A small sound classifier, trained from scratch: activation relu, 4100 steps.
Rows from block 2 of a small sound classifier, named by matrix and row number. Each number is 500 + 40 x the weight over its row's rms, rounded and kept within 0 to 999. All counts start at 0. Numbers have three digits each. After the name is the row's rms in percent of the matrix's.
After each channel's rows are labels from the 100 clips, of 14848, where the channel reaches its highest value: "loudest" is the band of the loudest frequency at the time of the peak. Only what is clearly more common there than usual is listed. The data: short pieces for a synthesised band: melody, chords, bass and drums. In brackets: how many of the 100.
# conv: width-3 conv (model.blocks.2.conv.weight, 240x240x3, each kernel summed), inputs 120-239

conv.92 118:464480496481529595502488618405408441567476534500538508449492460479469478498494507522502506574486495469506395499500507470527513547485530454508485404425476536466532487461467490482485567491561514527507545532481507480514435533485477491485401526526518501501548495497493503434468526523543469500601521423471503504509515508509490519489558431566438503465499494501514563
loudest: 1000 to 2000 Hz (45); 500 to 1000 Hz (41)

conv.231 128:540499505540501543452503534522510487504487497479491493481508503534502530576500533468517509450499520557537488526483513502535501504517505527438520529500491501497476492491488381513490481522503480496487465497480527506480603512435513516504534551557421475510535540401524514444430453549397514495545511523490492284471476475493492376462475465473443441477546529504441517
loudest: 500 to 1000 Hz (60)

conv.212 126:432493518486494532434559458451551520502490512528498514480478530505499536526488416485484456495494501539488518390474480450482427375534504455511491528495513403501428529522484511496464508529494553504510551464483501537369495447468470491525550531409489487527545478534504467521460508560538515432506526513512500502538469444501490492507479497466486543495499506521433528
loudest: 1000 to 2000 Hz (27)

conv.206 120:563524524550468424559529511512376517445502508479538495535498506492493488509511566548473521519484453484485472496495496519488477510528559516541508406506502565500593530554534538567467462512343459500528567455458495466529496503521508511517524465447485514422471513476509494469593467487564523499437514510502538577393498470512502471520528548475476494506450485444507509
loudest: 1000 to 2000 Hz (28)

conv.157 072:516501372455496575459550524563504444486491537525495528444510520479404475540476541555485434516483421486531526526480575501463494514473538512460484512485462562525480572487454554502457553517533494536507559496516510496545499528474509497383494549445581468490518453524496453522450559574476448526546406373504532506561448546496529502470514497429495525523508490482454544
loudest: 500 to 1000 Hz (38); 1000 to 2000 Hz (25)

conv.150 106:581482500451492582507569467465549489412510496500453480510481488500494491374496424512490505472580516610464516548462495492443442495543338457475538496373499522525538493528485491473466444479477488431483467534515435559501492552492505421492509446496491510539486480484433499553544502502545456519461502483488447457480486501494489511481480510510483602475542509427473478
loudest: 500 to 1000 Hz (67)

conv.194 115:522470512521506491437455520554499522510507502496490484564530521506510546514452517569495488533531534542533600534508530573566484512490492445518527483501437493424520500482484531385502398522504561496470505582496506484612520500503508509482517521593477509552494559486462540511509462593505410545350544303432563511472490508513501496529433511500500526515482511509494542
loudest: 2000 to 4000 Hz (31)

conv.217 113:552534449464506522465510574528504504586462483526502497480511521511478540475483498468467477581488490459530486488470518446532473499465478482462456496503517508514472476527477505490491481523490515511423502511496479470458515474480378513497444509479516473464497506567455469550502496530475469494510538492538508590349498482494467484511568398516429561450503460431487455
loudest: 500 to 1000 Hz (95)

conv.60 109:471554461468495460453506563484500533500557516477514448413496475519490509431525476445428541613505544418529446533499499485497492509488511496502506481575549515524491456570508492491555512481507484558478538434493481510475410484477440503511386459515470452441618468581426480462475483454505519522491501508469503612436437535468484573491577445472502522497478538492509531
loudest: 250 to 500 Hz (87)

conv.234 114:497535475535485408523383425487446495501519527490518499536481456471517520492463538521461515530515453356532531458509465488458453464457498495551488507490529516551542429524515529486517530482524509477509473493496446499568405520475487493536483359428525558557403534415458505550590508497513521484464484504447534545496516488505421533512465505480443494486491517518532467
loudest: 500 to 1000 Hz (35)

conv.237 078:509444518497530502537468515455485492512474474559509538438539558460480473456478553472512498498526502524472456501506502505385508490566463517508495506558401507406558451512525462504485443467547398513461427503497513554489508460541535517435486494591449524515503496466511530541515468462475379505481506449440433546493448578385531501517472484547558476539428569482487419
loudest: 500 to 1000 Hz (45)

conv.113 105:378535485526481536431494517479496531470477467470534487559483512471578495518477485551472513516520501532499589510525517542515460434502448487481496340452477479501476563488548565470509452508512485495497518594467492542548491545468402464455511548522558487557554513536479513483534510476490459433498540501511510446497481512479503468469457516479473493528549464548516518
loudest: 1000 to 2000 Hz (35)

conv.50 112:519508516521474485378546522514431552439503465460427502493505512509564543492548485469496485479484536456496468503433486517495494487535468495532507526490525511488582512456461516540431522509482478474487471487500509523470538452487533487499496521460485400525508486454494478440502523444506475543527528480475463529498397467479510563526522467437489531495520546511437522
loudest: 500 to 1000 Hz (93)

conv.107 103:451536544543430498517489531475417544589398467501549534474479520495515445497471510572511476501493498518484464468536497558612508538512544499569504474453507464373498501465500496464496538510494516414445538534540508510524509501545485495477490599521564464539530503491558524484420491528515481493514527392448514449537512494515488457491461526541511511576522452500501529
loudest: 1000 to 2000 Hz (56)

conv.179 113:444528475491474483582529471513523465481501526479502524499473509470463510494476466490525485468477449438519515509483476449537580547444513491500458544475537531517471583506466519499528539455464507529470484474495515481510543483533487441508560513470499467429485511473557501496470525525521487507504513471485508467411482279493526489510404532468510482403466374523482538
loudest: 250 to 500 Hz (86)

conv.0 126:435516494484504497475484459520510494443494549502518526499510559517506487518509428474489523511501528578488453550510487521518487367532487490543516524451509475482480530509474490507521455443528480511536549529460546479482505526393475496551568544529566453496504512483538523438502430516451517497527576499468513519519514503491496494511500500410428500493530498565487581
loudest: 1000 to 2000 Hz (38)

conv.19 126:507523503477496379602528460465485569428522495517481499510515489501500504400497471522468513519528514469379496521541466514499464606534451457542517399439514505509540463563537555507500497439397494469502515503536428457517509590503436437499487508491499500531432517476452476552597519489596519502506514515507509512473522517535497513546479492535482486506491495482506505
loudest: 1000 to 2000 Hz (28)

conv.112 096:520539511480475459498488481520510494529507399479537566557499520444473520558476556591494494460527543530531479393496483534506499509524567486550505397486488467479461528470507483479480466494527514479534533482497493551503475535484492482461527540489518445505562500469518521535516447483499527394548512399428518470484509480526554498541456528587501518506542486510448519
loudest: 1000 to 2000 Hz (30)

conv.9 112:594551423450470529487485488598517492525491504480479503489505533462566470492486468490557514497515488391473449540505498476580539526452544524427466514443507433513441409473467530529481513524500479495495318529515495455487508504465485553502520537496487550491492496507527503448503473471455442493510479558510467479520508488491497527469591383515481442461481506560497372
loudest: 500 to 1000 Hz (45)

conv.239 111:520510509518503394490518535511537490448542525530530523505500483484463471495477489522485518483539531502492449550486508414471527490476466460494518493539518458504517569502474464452556495500543460501486534462481452595561529557463491465430552484558557511500492479508534528509489487496471525497475552544401497577492512523496485478537550506466481505431567431498555591
loudest: 1000 to 2000 Hz (35)

conv.229 118:533563520471497567483458462491425500489502494558459504507504501502492526483487384517524506423506494359518421463510480494520467460532509473512499514506509479500488429554468515439450546541480508530471459482493514499542442448492485467518468485504549501475451448458456452484458476518492550493530440490535535575482498531500488608528598478525537513498474518506497455
loudest: 500 to 1000 Hz (61)

conv.134 079:484497504473523531449448501508533475562539478484475504487502488496534482488499479550457519452493496498520523426499524508507507500498483555516474374471497511467590449520426533513451515547501518535452443553497466516520495470484679447474523521563426490514509534476509509516537495513480498386503511460449502453461455496486447484494464538503508387489530526504492480
loudest: 500 to 1000 Hz (50)

conv.218 099:499531496466499502500517481527486473484510511490440497502472509442506495499465533515537453446502504407505490349479472483507500487485505513526472446498473523535541497504496568542434542404447487446453470542506541478539498500438472392456525468445510479524408483473486495494524504469478462415557470406441497503423527485487468534458511534540439553527485502503505493
loudest: 1000 to 2000 Hz (25)

conv.165 128:469413490536499495362540504507436506465474483445491466489508504492479509543497432467521478510472497526468497517484449435507523443481497500442541502516526477489490502441567447401508542483510486497521505513467518508502572529533556615498478498487501492458464530495467493532549484522464489427469514506509515425509503509478527445502434499495516429403508463434494380
loudest: 500 to 1000 Hz (77)

conv.51 102:473486490447488479570488473479512545524479430521488450456490472518503555345531491439470491505506549409509520522519482503467486513431495445445459440497499500417516511491498468573455492504516428392438491455510512489423477447510405448486439462516493548497482494517496447483470485445464498552504522416511491507480519492497503513565498527442478579513498469520544507
loudest: 500 to 1000 Hz (60)

conv.76 096:480439538564474533531503538525528535536521543498515481592477420587463539584557491455516517478500395535502486491507464453477494512478509511517530572506494510541436499488439478569516491463554504482527503476536536458494456487502510526570533517494498471532523568491502577424475531479457582498501476498512491479507473505475492429524584501507441500517480521546505532
loudest: 500 to 1000 Hz (54)

conv.106 102:462522495505447517484543499487376498466463535514553486569477498488518476485512514581528480564495472494519458440519470526529487525497466500532509477430404520434495478504505504454496447539501489574481510560536508461499480542486379463491498472483573550484506495502527547509525476483530517464473511411485577482577513492488476542470493516532480461494519509502520503
loudest: 1000 to 2000 Hz (44)

conv.180 106:422456455487485473532483538502499454551458461535511484484492524506494481449450511493513484484434508469513510461550560545530471456487522506643471527515484554538605452480418468520502513476479503500475442467560514550540457439508442467528430478504462459592494538526526442494514519463457502372483519426496533578437485434537510541490524523430470536565542483508504537
loudest: 500 to 1000 Hz (60)

conv.198 100:418421496499493440562508494424546462329550494511495528529475460485510507507552453493472456498484473554523483520503491492487525499501499473503487444501416458496587526525481520513485464459454504502531532472474532414533475539510496487474461484463536523502445471490517549399549477472507487484517549480538462501481547491509483542521519506463485469510409491521533541
loudest: 500 to 1000 Hz (39); 1000 to 2000 Hz (27)

conv.90 097:498473501510522507504490465523538502562540474554505541443545547517515522471509539498522494438457541529544505499476522503459509490587402457523488502537439500418503568481400473556488514525496493463468469432539590493440494444604422507487477540510530483553460509479517508415510496378509506439533528487504474458518464474497495490525465451406506475510496496499507571
loudest: 500 to 1000 Hz (81)

conv.191 119:510485554493494516556483514514446510553500472548501500497502426483507486519506573478542519456490490374550492492484517514492491532465506541482500493513494483487518488415446435481487513456518476511491429474565482582492484476519484525473489319481500519539432525553538446475516552504512502511458492509549539513432503567487490498538515450519535482494453525424545421
loudest: 500 to 1000 Hz (39)

conv.145 120:542541529467521437513525476516380528484487495529514521503513522501536496387496449487471503503536482487516499526496503488517496519495456479418513509436501491506499499464438492535497470463480531432493485474507485558475499482532479468484495487498449495502524517438497532556488518489488557576453481481512448435453496522504551495512442505506527426445536451471507487
loudest: 500 to 1000 Hz (59)

conv.177 052:542495535513502411447529538605534480547483538507527495541492468397492507495472502434505427516549465457501493523448539562465435490506542522529479545558618536523531558516465540526444481486459482519486495492487499512526536450487494506437491489423541498556494587482523458529512493518481483509581455525499497481471482604500496458534507463448514606434506490564509457
loudest: 500 to 1000 Hz (39); 1000 to 2000 Hz (26)

conv.156 105:523478500528519457502559507515595472513500536516449511480502513524446476462458458531530503486460480518507416472505474426481465528490487355508500499521464430434534604463446506576492508521517453471551528478555559465493503501557456483482517458474588541537477463517527500485506438496376513432531507419519496537592516457512545455482557561500398510505459443587541511
loudest: 1000 to 2000 Hz (40)

conv.101 118:489447523502508543514554446428465482441494461482457460487491451525514504514523431390528488501518510479435507503438384509455534515523514527501486488461486550491548584516502521544506505475489489502508481436492512508464534516528571514505516523382399373481517420442504468538511531468586486441528525485485466437487485524516510528517530483496518486486494629451466435
loudest: 500 to 1000 Hz (94)

conv.82 105:481512510497504450526501509429504507482477512500491539379527511528544475512517534482491451475511502498527329522450483544506530574520469511420454501494494425416420528460428503582467488490490482468515491492505506428434568467478460422492520525521532451510503490424533456426451511451489477505581545451486492449513426560473482508523393453595493489525462493531458522
loudest: 1000 to 2000 Hz (68)

conv.216 134:511469483493501506486475511500483501507489476510497514489507495473513498520477486467521507450507492522433491502511507533538496519498490512513523539355500489503425459445481430483424504422493512502514460498419514509410521484466553461508503516436427508480485481490494416509486496556421499493523497505505525367608576547501509475500502480456454518499526516544496508
loudest: 500 to 1000 Hz (51)

conv.187 047:483612476439541512463507443510479468570463500587533499460523486436449472469571544503456477499512515472531466489525473557431495431510531472420551495447550507506545469465486454423523539518445549540499472529460505468501516465505513476473555474508424482448523480581536515495562531516482491493517525525519554497504511424537508511456579570439484534451512484476491529
loudest: 500 to 1000 Hz (36)

conv.153 126:482489509492545504434479550535502511532481509433501481516487497442497508485514447474470499502523510474448520487497437415563498374499432500500501543508499483501373537530509435470544508503492504546474553462471491451370460470483513522508463503447466418496520513566479527500486418565480506503536535464501501515505580479504447510487523512512475522478507450510505495
loudest: 500 to 1000 Hz (53)

conv.80 119:476502489537528623482442502488483506524482481519510498477506502513504518438512525448512500501483509474378495493549498501399401493486439509497501497501488469513440481460544454490451498497543503522439510499453527475511517519549474459501478487535519527532497498556499501485390522514369518501525468462525533510562449545484466525511483557459474508531553478522500473
loudest: 500 to 1000 Hz (40)

conv.115 080:471540488564503568501590491444563557533544526511439521458464492488424532460493466543547527507477526518525493485467486519550522546485524462543512540456609584487470526478467497504494523503427507523506517593527513431576493529508494513490484550519527536544555491522524486497384519518481505535497489502489545539552520487512475500526446518497495551517463503544507497
loudest: 500 to 1000 Hz (35); 1000 to 2000 Hz (33)

conv.193 086:496475490551508501481510524524507505519504482467453454506502514478488467517504434422542490544513500516475489555503578526539510518536493420490435481546560469560604537462467471473500503448542541504483436515564507469543519538477496523497517468514591619439455484525498503481470487446482446575512443512491486508602476582529512485502549494373493500493449489516557473
loudest: 500 to 1000 Hz (87)

conv.55 104:491515514527465578484527523471495535519485515472493571520459515472520496495512550492494509459512510515511502476468531461480504541519470476497436395410485531516479553455467534490494524452480485431478523542501490490485452524506398423449557575517526427507494573537584517438511531478503462445582527509505464501454514552507467524566531422582475527514444505502515539
loudest: 1000 to 2000 Hz (76)

conv.160 110:500465503525483474480478472445508519530491519356480493508468488493498543509500550414500486475487507532531478498501453552397494508471544494510522543522487543534534539470526421478499449460522515521521477477530429523590512488506548490470532531605495479544445484543501511418458526459415533497489522458475522548491519509508443481552466455513507618506512503460495566
loudest: 500 to 1000 Hz (47)

conv.41 109:478513498498505435433499461503500494501536494502495446504503501493510478561518477493506505424510532491501507475514492522516497454485536578517536549400527514529528542499485499486514541456506517530507550509488490493442476477440600367532486516470453425474421536601466458522587493522488480447436492517459564459534493536496534535489488513461437475410505490558537544
loudest: 500 to 1000 Hz (53)

conv.62 117:554517508512497504502526510565398528538450497527490485525516551480504502463492506521498511472510504457474484535500513470584546625527470480396545487524507465545457458477504469408499514493484458452473371512486434484605512501506454499509529510554494511476492564548486523569477529551365497530511533474498507471518424517486532457510441491567500520500554435389478353
loudest: 500 to 1000 Hz (39)

conv.183 101:455480500497427491555554516457467393471521496487511476500502521430543410499518520516573453500532504478543503526527530473491508430500499488427443498530486502404580514496505531481523479485486518469470544476477516463501551533529463548416531570498542407516529510515542495473514474455565442482408570416468524501514485481511488513438492464473493516528487507524503501
loudest: 500 to 1000 Hz (37)

conv.144 123:566544487504514474523493474492430500498494524530501477498493477473503518554462428489484515503541495508589448454494430452518505503518468402523497495472503441519444373493505527490502494526522489474490513546465491490475456464495511457490371444480517509533556503472474470503563486500537503500473508492492588485434503477507512522510482529546478409487559515511473487
loudest: 500 to 1000 Hz (35)

conv.64 121:525485481448499479495522517521492494509521453560488472498503498460491505436550522484547495535474512457584490475506509522501517556511491466489503442501495465490551467493515463513477510551489494409488364556552505503485465504539411495498410573522435516541497500589470505510542513481453491481485428511496583435523430464493497503511505446498408489491454431507513430
loudest: 1000 to 2000 Hz (32)

conv.94 095:516458486503475493524504489528507317536429479487443483454519478447509427445528537484505406480516472488522539530454518511485499567536514626473521488482347430452544502494531495525430508494517423513498518513491498479534513491468479524436555548479526484506505454565498457498486480535526444525502522309485483474508506461504491511422500505502517516488488515499497521
loudest: 500 to 1000 Hz (47)

conv.195 105:350497541528498489516522491485494511533485480534551522512490463494474546541544489496478489497513509523487503451449453499473467411550542495501536459511503488460513451505534502467506533523502524550438521455485583542477445500511587578487450582451441263485539484537523523567525466500534500419482507467504478435501515537517429467499550464507521442490461578500490515
loudest: 500 to 1000 Hz (58)

conv.83 099:483522526506466440525476488459527430510491533553491490482427445451506480457495519532478489448493530489493553488535524523563518519523501517458475502544481449510552495492531508489480550504409509550515536528481540623482502503539457491424464511479489508488463507459515489505534494495536513433501515451508498498471509458408534504504514505503550509519426415527608505
loudest: 1000 to 2000 Hz (26)